python train.py --train_examples=39062 --input="log_mel" --spec_augment=true --decoder_width=192 --decoder_layers=8 --decoder_norm="layernorm" --decoder_norm_position="pre" --decoder_fused_qkv=true --decoder_layer_scale_init=0.1 --decoder_parallel_block=false --decoder_drop_path=0.1 --decoder_positions="rope" --decoder_connector="linear" --decoder_tie_embeddings=true --max_grad_norm=0.5
Rows from block 5 of the text decoder, named by matrix and row number. Rows with one number belong to one neuron. Each number is 50 + 15 x the weight over its row's rms, rounded and kept within 0 to 99. All counts start at 0. After the name is the row's rms in percent of the matrix's.
# gate: MLP gate (decoder.blocks.5.mlp.gate.weight, 768x192), inputs 0-95
# fc1: MLP up (decoder.blocks.5.mlp.fc1.weight, 768x192), inputs 0-95
# fc2: MLP down (decoder.blocks.5.mlp.fc2.weight, 192x768, transposed), outputs 0-95
gate.550 117:71 57 62 52 41 48 27 39 46 56 45 50 40 25 52 56 48 51 50 51 44 60 40 69 74 60 54 20 47 66 77 52 63 41 42 43 43 19 41 57 35 81 42 34 57 88 37 64 68 51 29 48 31 42 47 47 57 79 56 41 42 53 66 34 57 92 43 38 27 54 58 47 57 34 77 45 55 63 56 61 46 52 46 40 68 42 21 26 40 39 34 38 42 35 77 35
fc1.550 114:42 47 44 64 69 76 29 69 64 17 29 46 70 37 49 48 81 58 50 46 25 72 55 38 80 56 39 36 51 53 37 50 59 73 42 39 11 61 41 49 32 49 54 40 57 65 30 45 51 42 53 46 71 40 48 60 45 35 51 59 65 67 40 57 42 38 45 52 46 36 81 57 54 43 48 59 63 45 78 71 35 36 59 41 56 51 44 57 42 42 26 28 60 43 76 40
fc2.550 115:48 34 32 19 44 61 34 39 25 56 29 65 41 49 66 67 29 37 18 58 68 86 68 51 49 52 70 43 48 64 44 49 47 39 50 55 39 69 64 58 65 63 80 28 57 69 63 51 49 48 29 52 43 67 32 71 44 50 42 64 42 59 46 66 73 27 42 31 61 59 26 45 61 27 71 37 26 45 65 32 59 48 58 57 56 56 56 60 38 47 61 52 49 71 53 27
gate.551 108:52 57 51 94 66 30 36 51 43 15 39 35 36 35 54 60 77 80 45 36 53 35 77 50 63 41 59 34 51 65 28 53 46 38 47 72 44 65 79 51 34 51 49 49 41 70 49 46 47 35 63 43 47 55 49 60 76 42 55 40 47 47 41 49 41 51 37 39 49 43 44 73 44 65 92 42 82 64 42 75 52 56 34 42 44 64 56 16 55 50 35 23 75 30 56 48
fc1.551 120:29 37 53 40 38 25 48 51 17 49 55 73 57 45 75 54 61 41 33 44 20 73 74 56 48 58 23 45 61 58 57 50 65 74 44 46 43 36 63 38 60 43 77 43 42 72 17 57 70 81 51 53 48 43 45 52 57 43 57 67 39 69 47 47 33 71 48 46 58 38 20 54 40 29 62 53 53 42 51 43 38 80 32 39 77 69 50 74 34 61 27 58 55 46 65 26
fc2.551 129:62 67 44 45 55 69 34 66 44 52 49 74 46 62 58 40 25 48 39 47 54 21 55 32 43 27 58 24 51 63 61 61 39 51 56 28 44 58 64 70 60 38 62 69 65 43 50 38 38 27 58 85 70 34 70 48 39 74 58 39 50 62 42 33 59 54 46 66 64 75 50 58 66 48 18 33 53 52 48 63 63 54 40 54 14 48 52 44 54 66 67 64 63 53 50 45
gate.552 118:42 77 52 71 51 67 33 53 26 40 67 45 42 43 45 49 55 46 69 57 90 32 72 41 65 61 38 52 76 30 43 46 33 43 55 59 63 42 64 49 33 37 48 37 47 51 77 28 36 77 65 68 60 80 70 60 78 73 55 29 49 37 49 43 72 48 71 62 37 65 30 57 65 67 39 52 41 44 61 56 28 58 28 39 36 41 37 56 35 36 49 57 52 42 94 53
fc1.552 129:33 66 44 53 30 45 51 66 59 51 47 42 61 54 67 75 12 44 63 68 44 54 28 26 38 52 59 71 53 63 82 38 38 50 20 45 41 60 64 52 46 44 40 62 68 38 63 56 51 35 73 32 57 49 58 55 12 45 53 40 44 65 29 45 35 58 56 34 54 30 54 67 48 55 60 46 41 50 86 71 75 38 43 52 51 37 66 45 46 57 71 54 66 22 45 63
fc2.552 132:43 36 57 29 63 43 74 46 44 56 62 75 62 54 64 36 41 68 51 55 74 63 64 48 45 27 42 43 47 61 55 90 86 67 67 45 57 53 35 79 60 51 78 59 64 44 32 51 42 28 51 74 15 33 70 57 52 71 58 58 18 63 64 46 71 61 14 22 55 65 51 43 50 41 43 49 74 56 52 46 51 59 51 40 66 65 13 59 64 27 50 35 48 71 25 65
gate.553 083:77 45 50 44 63 50 61 45 45 69 33 54 45 56 46 39 17 69 43 60 32 45 53 46 65 60 62 52 56 70 68 46 41 31 45 57 56 70 52 55 72 49 79 22 90 58 64 81 52 61 71 53 63 44 41 50 51 68 62 17 30 57 39 57 50 52 62 50 37 78 52 45 27 58 46 70 53 40 55 47 53 51 46 39 53 71 52 37 42 36 09 61 76 11 62 71
fc1.553 071:29 65 52 71 71 23 73 55 46 63 63 62 62 53 30 33 66 79 56 36 76 54 49 52 25 52 54 84 75 35 70 54 53 46 30 40 38 56 48 56 67 41 49 47 56 64 45 21 46 41 53 65 47 36 75 34 50 34 94 53 57 60 54 53 47 53 37 30 59 41 53 59 53 51 55 69 55 81 44 45 32 55 35 38 69 35 34 49 38 70 44 57 76 48 43 71
fc2.553 078:84 79 53 79 42 69 35 55 65 44 48 88 80 51 41 29 53 26 65 51 45 42 71 50 57 52 66 77 55 54 53 46 63 57 19 55 65 58 53 49 62 48 51 52 34 26 28 46 56 41 61 50 65 59 62 35 67 77 81 43 54 32 58 56 62 29 36 35 34 74 43 46 36 42 63 70 63 34 44 43 15 61 39 77 38 43 33 40 52 43 31 60 47 45 51 16
gate.554 100:61 26 56 61 63 32 48 53 40 51 49 37 20 47 35 67 65 52 47 44 74 47 55 61 41 73 40 49 61 49 30 37 42 21 49 81 26 60 52 54 48 53 76 55 36 53 60 48 57 90 53 42 57 56 04 72 50 47 29 42 67 50 36 52 35 56 16 43 25 67 42 63 21 42 40 50 67 55 52 54 72 35 61 42 76 77 38 49 45 49 30 57 42 42 27 73
fc1.554 109:67 48 58 76 43 38 58 65 50 54 36 24 21 59 37 69 54 29 35 59 39 55 75 53 45 72 56 69 46 04 30 55 58 34 08 68 43 79 57 16 20 56 52 58 36 27 71 51 37 49 57 24 53 69 42 45 57 32 44 61 42 21 33 56 65 51 50 44 49 29 37 46 60 37 48 63 46 70 74 65 40 44 16 72 56 48 40 35 42 54 53 55 41 32 52 58
fc2.554 105:27 56 34 33 31 46 53 48 64 56 29 38 35 54 54 39 65 49 85 54 39 35 15 43 61 66 38 58 44 67 36 43 40 53 53 75 16 53 17 54 47 30 37 52 48 54 38 47 45 73 59 55 30 50 52 44 41 36 44 61 42 21 63 57 42 69 44 15 24 59 85 59 54 47 59 61 56 60 65 55 50 52 61 64 65 57 52 80 36 60 43 00 70 49 60 40